Rows from block 2 of the decoder of a small image denoising autoencoder, named by matrix and row number. Each number is 128 + 24 x the weight over its row's rms, rounded and kept within 0 to 255. All counts start at 0. Numbers have three digits each. After the name is the row's rms in percent of the matrix's.
After each channel's rows are labels from the 100 images, of 14976, where the channel reaches its highest value: "strongest on" is what is common among them. Only what is clearly more common there than usual is listed. The data: gratings and oriented noise at many angles and scales. In brackets: how many of the 100, against the usual share in percent.
# conv: 3x3 conv (decoder.mid.2.conv.weight, 128x128x3x3, each kernel summed), inputs 0-127

conv.0 078:118137134100132128154119149136117124150126115113149086132129144129121128135179133154093156128138143124126115140132178131033127134120162173142197077137019128124120151126126102125137128104151151086139128126173104120121146163128128136126118160136107140114124157139158126107119139146105116114167151110136135123156075161110128131125095119133147121157123160143129121134144122129132156131145
strongest on: coloured (100 vs 49.8); low contrast (91 vs 29.6); windowed patch (59 vs 16.4)

conv.20 051:119143083095135106086071118132126104059118136112114157099129145170132070142167140159123107147134124139151135112150144133133142151172099138132139181125131132135136153131077127107112117141143060101088115111111048084149098130128125125159122093145134135121137104151118139092143097101116118118147141139125116102122121108158123129125145127116096112142152111086127135146124128142098147112108
strongest on: very fine (75 vs 19.7); stripes at 0 degrees (46 vs 8.5)

conv.39 101:149152126131145004127116145139128126088125119114175151120099121143129123121117107116112117106135129109129124126044124134134117121155105107133116166123116122085127143112101147131109158098116120156119112129126116107115103157115105130120141194123122150114098160103090140101121122117124131090111131146128099125125149154071146121099184146093120139109130110122133132118120126123140142112076
strongest on: coloured (100 vs 49.8); very coarse (55 vs 20.4); sine grating (41 vs 16.6)

conv.127 122:125132089128106103102112167147108129124086121099090116153129145156138156098189165140113131131130100114091117135133093097113101091101121116092186123126110125104086142148122132139081095121112127128094136117134126101106079076128086122114119131093117109116150141153118100092151120097144102099109117140097120100095082130102078124108125116099120156120152100114129135156133119121125142152173
strongest on: very fine (75 vs 19.7)

conv.66 051:097193078178125132132087181122121104112105072140115063118131130096098136131183111117083124145154103116142118121120142114143085133190127113136094113110155110120148071148101155121084136130140135108165154153175120136100140117114113114119105131109122133144127155111139138115145105125127127132126131123128140146140131127093122138125186146139091098129150141153157112103142131137137108127149
strongest on: medium (67 vs 20); stripes at 105 degrees (35 vs 8.1); stripes at 90 degrees (28 vs 8.4)

conv.72 082:099069147164142135123111145085121120103098188155137112150111151132171130132107144106114124129080130120136118165165126137129106125141056109110135144131115123131110174094125164137135138125114142154117121101106081132136123144107061122120121120139130147093106135174094124145122158140119098138113102107132112107126149127108128162123165114134147120113140152092128173100145171128174132131074
strongest on: very fine (83 vs 19.7); stripes at 120 degrees (56 vs 8)

conv.104 067:165098141144111121109137100136126154114091147115111139176156054147121129125120118102157153127108115160108127107110144115118138135100093131117145133128085115162104104126137074104156124140107093113125137140135176153086119126128059122158143181138176113140118157110132124142125112108129138114151121154120149114134123126145141125070175119126105096185129124153135130107117075121112122137172
strongest on: medium (71 vs 20); square grating (49 vs 16.6); stripes at 105 degrees (28 vs 8.1)

conv.14 073:134129125150107119095117096151129121114146163112117084142125121131077121152091120130115114144069121132153134118112141123143113118042150130107095162105176122127150132122122122096107119120129106103155106126100155096109106132125009110136106162111134107144127168158102121110134122120136135120112096153123139125120108131124149105126139146126148088120135123146142127090088097121109123136168
strongest on: medium (92 vs 20); sine grating (44 vs 16.6); stripes at 105 degrees (37 vs 8.1)

conv.45 092:136097143139107159148126133155093129084115134147147110137148129108151138141180144134128105118076124122120130150109130129133127140144125134151135138133151171104119166110164145132113147109121064126126164088129051155166125127163091128136136174125153139135150159126154120109154075151107128139131152124126108124122134126113124128096182126155117111152144155109150111113136122125142106139029
strongest on: very fine (100 vs 19.7); stripes at 150 degrees (40 vs 8.4); windowed patch (37 vs 16.4)

conv.103 129:118140126106106110103138144139140129135119128121131070129118130121103137115135154107123117127140118120120119112126118134128144109130175125107095120142202140127135133089143113128138133128134116116067121129150057151103175111110198117139148117089163111147154129114107074118126152118102103114130119119125128091122123120147116095143122136114116159108114131149128140113120008143163115116120
strongest on: low contrast (79 vs 29.6); stripes at 0 degrees (46 vs 8.5); windowed patch (46 vs 16.4); angle: stripes at 165 degrees (33 vs 8.3)

conv.82 090:110093130117129098119092123098134112115111118001116146123087116136136101122127114121118153119118110100146108115106108120127111129155127114106118121115164083098126097116114120143101122137096101115128082126122120137122114124139122118126125169128131153139113173149119125121144140171139142092142111120024124126124116146119121108112205105096144134128131123129132127134148134131103123120110
strongest on: coloured (100 vs 49.8); very coarse (65 vs 20.4); filtered noise (57 vs 17)

conv.88 087:107113136136135154140108124114138114112131118098144145112138110133137116141105121128078134119117161111080035124112228148111122136122134162108087157124154123141146110112119132135132144125146128119142119128113144117125137172135138193112140123141133145121132122145144124175128112145107121145195121156109131145113025144115148114133106115167121140111116145126145110112145128134123127119115
strongest on: coloured (100 vs 49.8); low contrast (67 vs 29.6); windowed patch (46 vs 16.4)

conv.86 056:108136124125129134127119098131114109151132133097117112135140140108119112134114117137131163140139140125151131131135129164129172139191108126156096107114126161137163093200124148136140127145116099083141108155133160118096096132123090104142125059136149112136139106120182112097154120105108136128121088122136112122126118147143144110168132092107142165089125124141100127114118140112060094059175
strongest on: very fine (66 vs 19.7); stripes at 0 degrees (39 vs 8.5)

conv.29 072:123106107054156105101136071149131149136105104100113175126142143106128145130058081094122140157122150134142146096089155116130115121089115127136098146121158096147132145148113130121168131133107092123145132133110046137100071128152203115117114122144110115120139108121141139111131151110098133125141125135133103144137138102147149135120165131135132135113122130102145134091139114135126115116172
strongest on: medium (90 vs 20); stripes at 15 degrees (57 vs 8.1); sine grating (44 vs 16.6)

conv.36 060:106116118115165135129128108120137142103125124116125137134132144130098099158111136136157130138112126125122129159084135127138158128043094155124131176127108130121095128102065082086094117120133113102144126099160091117093075131135048129118090192148124143126156125149164119136140100130153105136109146163125134100105130128111130106105150152101118109127110152141139121150078147131110124140139
strongest on: very fine (57 vs 19.7); stripes at 60 degrees (29 vs 8.3)

conv.94 089:101097149136133144144145158144107111092108127144142106133137145118104136136144099150088134117132123127138121105230133142124129130153104110080148115135170111129137128063102149121134154114129145127154109133136044112140125141146051143109131061130112129088109112136115159119108123153108107140108094154138110139139131123150123135126114115112134133118172139129112165131132097127119130171112
strongest on: very fine (99 vs 19.7); stripes at 120 degrees (36 vs 8); stripes at 45 degrees (25 vs 8.7)

conv.119 070:095131122130105166161138125111117123101118120156120137137164135117154129134158137115165097132124127107123210129105143103056110122137086208116109133127187154130143136107120143126124076171165121106151161121119113131145123151144106089129129166136146132136137146125111112148126149161114111108156087156119116129176082141152091122114170100128128160120116143130143147101129128145133128124112
strongest on: coloured (98 vs 49.8); low contrast (95 vs 29.6); windowed patch (61 vs 16.4)

conv.61 076:114152108123113145149144113124109127128130114142131141142141157123123146129144136115200142129140110119165203104125000110143128123117136133151141124139099158137122138123143119115134124160151130146147146126127143142137143111117139056145140140135122094135133139108151140109122148125133140122060124119143111111152225111145108153110124124122127118123133153141114129125124137136147130121137
strongest on: coloured (100 vs 49.8); low contrast (80 vs 29.6); windowed patch (51 vs 16.4)

conv.47 052:108123141124137111123126096085115120083122137100097089151137120084126104102153135132166126145133139126112127150040111121125170124121082167154083128118089134108099172148141116138109133127120118138134114131163181117104098131097071126161133205131160139130150143140142118142139148117124072124122121150123138110098111122114125130134124168100118139127108143113119083121146136120082117147130
strongest on: medium (66 vs 20)

conv.114 103:117151117117098109118118207122146130177133127112120088136140121126137140118166146144130190111117125144133125119219118134125140129075120120134154147142005135139096127112127150144126125129126133130151128119207144123118116120134157122137137090107086129115143125150162117125114138109134112124129135137127106155126121148138139154119138132113118147124126128143122096115119115128086114124110
strongest on: windowed patch (84 vs 16.4); very coarse (84 vs 20.4)

conv.57 095:112116127124117005201125130102127114110128119101161147121120122130129112132128120117125127135130156119138112128107122127113120136117121127123124103113111135134140130116125129129131116103129123111127147126125121128122120115113131130117147174139130103151155148137124154119153144126142146000110113100154135142122125197127122150132161070117125124136133153121108120120115123132116109127091
strongest on: coloured (100 vs 49.8); very coarse (74 vs 20.4)

conv.71 064:125117124154129113106101127058101120076098141123125145132119124185097160167100138116122147144102139136124139140129109154119135126137088128089112136102158109116116150154110112203129134167106125123132143118154013104113082115133167132118105147107090142142140147138167136127112102103131131130138121110116131142127116128143122094151138113116098124148107125153116118145112180120106126121133
strongest on: medium (75 vs 20); square grating (41 vs 16.6); stripes at 165 degrees (34 vs 8.3)

conv.35 108:103114109133101186058111130102112106146113120127000136128149132116144130133119117119125133130122143136121131095195114100124119122146109116101165164099158124137125130125123135137131090127156127134137154128118122133132118111130116115134125146114136122125138136128077103128125121095121125178117130143094127112120091086167112144136113157155121115131114100121117118110125137132152120132154
strongest on: coloured (100 vs 49.8)

conv.107 088:137156121127130043190119152126133125131131144083148114112106116141129127130157118120136122121124121120110143131128117111117118130099120157124127142132149123121130132110133139143125087147158133089133137134091123134139119091139111129146149128130128116113123115125097136117124125147129112000115078120115105119085112188117104101102176086089127147139137135127141141124137123136100159117121
strongest on: coloured (100 vs 49.8); very coarse (70 vs 20.4); filtered noise (44 vs 17)

conv.3 075:094126116146153118109180175126083140050116137142132136147123138109151163134110142110114100110114115116148135103130155137145114133184073130037130137138132133095129129183127173155117121133126128122106139159119081133122082152118121126115155126135153147128130132143076131119091139143131119131126101130139120138130150127119131148130215117131132173116139162117139130125130131142134116143110
strongest on: very fine (84 vs 19.7); stripes at 0 degrees (59 vs 8.5); stripes at 165 degrees (30 vs 8.3)

conv.23 078:127143129150137153133137135134101112154145098147143137109096111155140126123103113110170129108114147118197141094169094133040120141136152204128121151150110139134121125116125136150140136125127133106134082120120140125131146185120150133140129077141126132119140102100135121096106146155101122140112107114146127141200164110127110148139093148183107136143103142162154133122143148176105145126132
strongest on: coloured (92 vs 49.8); low contrast (77 vs 29.6); very coarse (52 vs 20.4); windowed patch (37 vs 16.4)